config = dict(
    image_size=32,
    loss='charbonnier',
    orthogonalizer='polar_express',
    epochs=9.0,
    final_lr_fraction=0,
)
Rows from block 7 of a small image inpainting model, named by matrix and row number. Each number is 128 + 32 x the weight over its row's rms, rounded and kept within 0 to 255. All counts start at 0. Numbers have three digits each.
After each channel's rows are labels from the 100 images, of 14976, where the channel reaches its highest value: "responds to" is what is common among them. Only what is clearly more common there than usual is listed. The data: drawn small creatures on textured ground. In brackets: how many of the 100.
# conv: 3x3 conv (model.blocks.7.conv.weight, 96x96x3x3, each kernel summed), inputs 0-95

conv.0:110094084130101133120110036108143076103132099130162132167101117066107106127110141079149131136128153133186096099221081148130131122112087115081132143144096104119080121080094104120155106102111040133093091100092082072092088121136135080074128138172116102136106165079145123111119152120167101127
responds to: small (55); jellyfish (48); spider (37)

conv.19:109140101138087112132117156113126134081177152190179152106076096202141139152125082148086090174123138122165154102073142150121091169154145147186146137140057132129182124064134139110116137145192144129107108100132138178120093106157065112090119146084138145200138135127203118132110146114143161177
responds to: white (27); jellyfish (25)

conv.70:111157100125072162128119120129119127106126147145116140155119130177171153182128142113150093172111142184093102155099068145161193100089099088165102093196079113174078086095057069097145125142144126117162078110117072162152075127154109115160127097104135123132128155071123162132139134174099148064
responds to: jellyfish (27)

conv.51:106119119078068144109140118184141091116090146137155073159134180121121190138113160101125112128084079112086084157128218130110151105065166181146109084126111085110122119115176141171171106138131123135127120160132162054096146147173109097122103104123124134118180090198137149169145116156186156146
responds to: blue (26)

conv.81:115182106124117175108116127127220174131078076168148136174149197117129106132146203154105119152131123076073088157112133124162166077082119206117133045139156138100134090109150153137125143135144123129129129125112177113145160085148105107176144084125147094098163125069141127133083126102129174116
responds to: red (42); jellyfish (25)

conv.58:085081159100126153149113092105171094143119069164098134083104120186109154166096145125116170099152108065145147084078182079121129137116142195135152138127117155100091089104173138132102114138159165129107116191149170129096166150087133084099125112107107096145098107187121119127094174104126228100
responds to: red (60)

conv.55:170147166129128112187136190128114095118117045145104139134080139100126102121166180164127143138162158152138167118080115108069124138147184184157103150074112134110160128163091188154131108097097119089058119143096197144152135080119141087115086181106160141112089119178116072103129125147129116169
responds to: yellow (34); blue (29)

conv.37:170122185185129173091099175101073094152126169155063128062066146165143166183121143148094079176111095138151119171163141074052167144143121122136121124109113170068150179092120151103103141121125140096097129123140175089114125100108135114156137182113057092127147140155125095117135105138153137129
responds to: blue (80)

conv.71:137066144095119155154053105175111140125150126165114120125134101099192074147172115184129140112157085182180094131151126139190097146129132075185104101160142162145129105039151152092189145095121175075104122123096155127105126154159138096077117077092136108158136126148106142110147112178094117139
responds to: white (27)

conv.52:120170125168160147106081126101130103150124123171132154150115121160144198114167163227182120147136080171132090107123088131145096128123094133121143095129109080100101158168146096087166198048101099169130147160118151144112134090158119129090103157109125105153184121167152198174137108075112103109
responds to: small (54); black (32); jellyfish (30)

conv.56:120096148220087142125144145153160098118133106086096212102084107135117179137118177168139149089122141084162136129068101077175135139110147150103195174140101136146126101142087058124147119076177112156083142148139151103110107117085083132127109184063119160139117135171159110171135125121121163141
responds to: blue (28)

conv.7:121119114111150076110101157097093133174180161122066121129153131132129143135116143181203210156111117151197139094061092121106163149208140158128086142112143088097075162194131153160125164058124119096130107098134102092140145146158125134172112078089134096122151113115131102110177173115132134142
responds to: blue (98)

conv.63:128198134084090088104118081139121120112102093149115139167099146164179093073164112091129193136126102160092075082114151146167120141088174122137156109143107126098109126153177188113109120058147126133143128146097116141123110128078116095060102159145036096070159128119166142130067116094126098140
responds to: jellyfish (40)

conv.68:084132137125091134134159154126103206122086128159110132091140129166135099090118087135111099144095091077119059173234163059177140132138123155136131152128147113142158113119085121119102104119169016137083112124113113121091178122101114117108093111079097157149126113105100109130089100073110117117
responds to: jellyfish (53)

conv.32:071149124162197085136106137104126093083166119164139147143113132194192117185177108121102205118117148167151082122077069094105184132125116162138109089204133155098198117136089121124109156134116149146141187115159120122133159180103181117132101120106129108147149079152134126107101142087098129106
responds to: blue (48)

conv.88:118167047118117122109087062146162105123132128151196148165108149059089123109117144147089192174119162181116111148140139071098138119137158114157114120098151099152185097125111128095071093110124142162072115100160159129131153153117122164106164113078081109182117106156103148141126096085211096113
responds to: blue (83)

conv.43:095136147133113154060137100115105142115138100175119108110129144130109132125177161096113151134141195195050160155104180130080055081081110110108092111182126065153132118151122101096187094120104127123116159116175050114108189149116128126069111100165158103144135097106138182111107103101126142148
responds to: jellyfish (35); black (25)

conv.1:123101111050160093127146127097134081170156093145087176173097063136099168188167143181103205121121106133171113149134134190133117157138167153132118110145124120118090168127124163133153153095135145151097122129123132168123124137137118119093102171140123130134121139222078168202153092156182128073
responds to: small (53); jellyfish (37); black (26); colour: brown (25)

conv.50:138093105092152151127140144163200113108154124133198137177094136152122129183116141170170158132104135093036156058115099157103156150126055148127150077088131118149134142094162138138150067117171116114049163129115104131118150126124098083116178102105181172131145100091162105087091115123101122145
responds to: white (40)

conv.38:125116144120135116133193108124164101168127113176094187112098190073093133131194145116111149191113138086095163087116163114155102123130135140194132165134118111136153134226068178159072108123137102118145095112142134172084122144094138115063132136168139182085146154116144160083135090138144095141
responds to: small (55); black (34)

conv.11:121125085124111056112099159093127163129131160114077105096215095153143116117126142144143125131129083177084122148062127120114087126177165114106106132151071097101149125142135049148138160124143131087192185134133067149089153107111113162133183120163129135110130171161151156097138134128086150037
responds to: blue (37)

conv.20:089138078153122109098109083073179109165121132131138121130162169132141168088180158189130099142114097131114092121087060088126099115107101077139144121125123127115131103179123075129130117124164101060153235187132152160090118094127098184095146077125111158153166148134135130111087152105066148124
responds to: jellyfish (41)

conv.89:154114122094095130092118093138105113070087151158159097145156143168083124126103135133109158160123120158128153117146146192116143108129064062178182121132106136112095066120113142131081129113156145146189097108148098149179146085116122187052150118150067091137121124118193116060127087117103060151
responds to: small (56); jellyfish (33); black (25)

conv.64:095192114114072163140178149101110139075089141084115102106145090145137093132150090114187143159074117169189129109036100114182141115107121124045112124139150124218169144152151108175139073095156110089145140083147106126124114155124139108138119174124153178149090137146148165129101140117106118136
responds to: blue (63); yellow (31)

conv.41:095083155178111138113136185200138113142132141140125136146142182162168137122141080084133123083104142171146216126121147143180174085104136102089124146117143176104137115174145126104083103164092120099112163182183148130170057135096167097144152144152057125157109105163080096175147102141132109116
responds to: white (25)

conv.28:176153121112074100111135097140168077113073165063098095139170176124080142122121137120150148091111145154115154159255143107173039097143144137114175134084126148131154112104122150117166108149093127164139124161124157123165178162154106099064095094151095117134123125128107110143141089125108116131
responds to: small (56); jellyfish (45); spider (39); colour: black (31)

conv.67:146117094108155137144121174111105124091083163151138126080171138157099160168131119152109079178114174135100126176140162092071110111138211085185107118036115104158131123134144121142105108107086146119200090109098131166152138191161115097102155129149169134082128116188141117100130057094109106145
responds to: red (93)

conv.31:136107136093114084135091138111166124132133174058156139081106178139105065120078180123162143133071158113138158119168145187150109169215074135114131114131137086102173089150125091104189106092113164148095188151081185158115145143090095120139146125134124196132138153139159109135116163118115129079
responds to: jellyfish (33); black (31)

conv.82:132117123100125087146102137115087145112175136152101084015092102123108114140106140149160094196128138186099105177114128104103087109090143112164105144082101116201129151140142136151139170162140171108126137141108160125114156130082105141151164161113161115170147035093184180088103105162146160104
responds to: white (37); jellyfish (25)

conv.87:114128120141077166124177109149085118143105160130157166128056080116089174165121130099077113131171136117162095182050163126119113150175133154128150147084153102097136099148228111183104197151125158125169069131151081150141137130173145175067154149127149129146123156108119126091129138136120159159
responds to: white (28)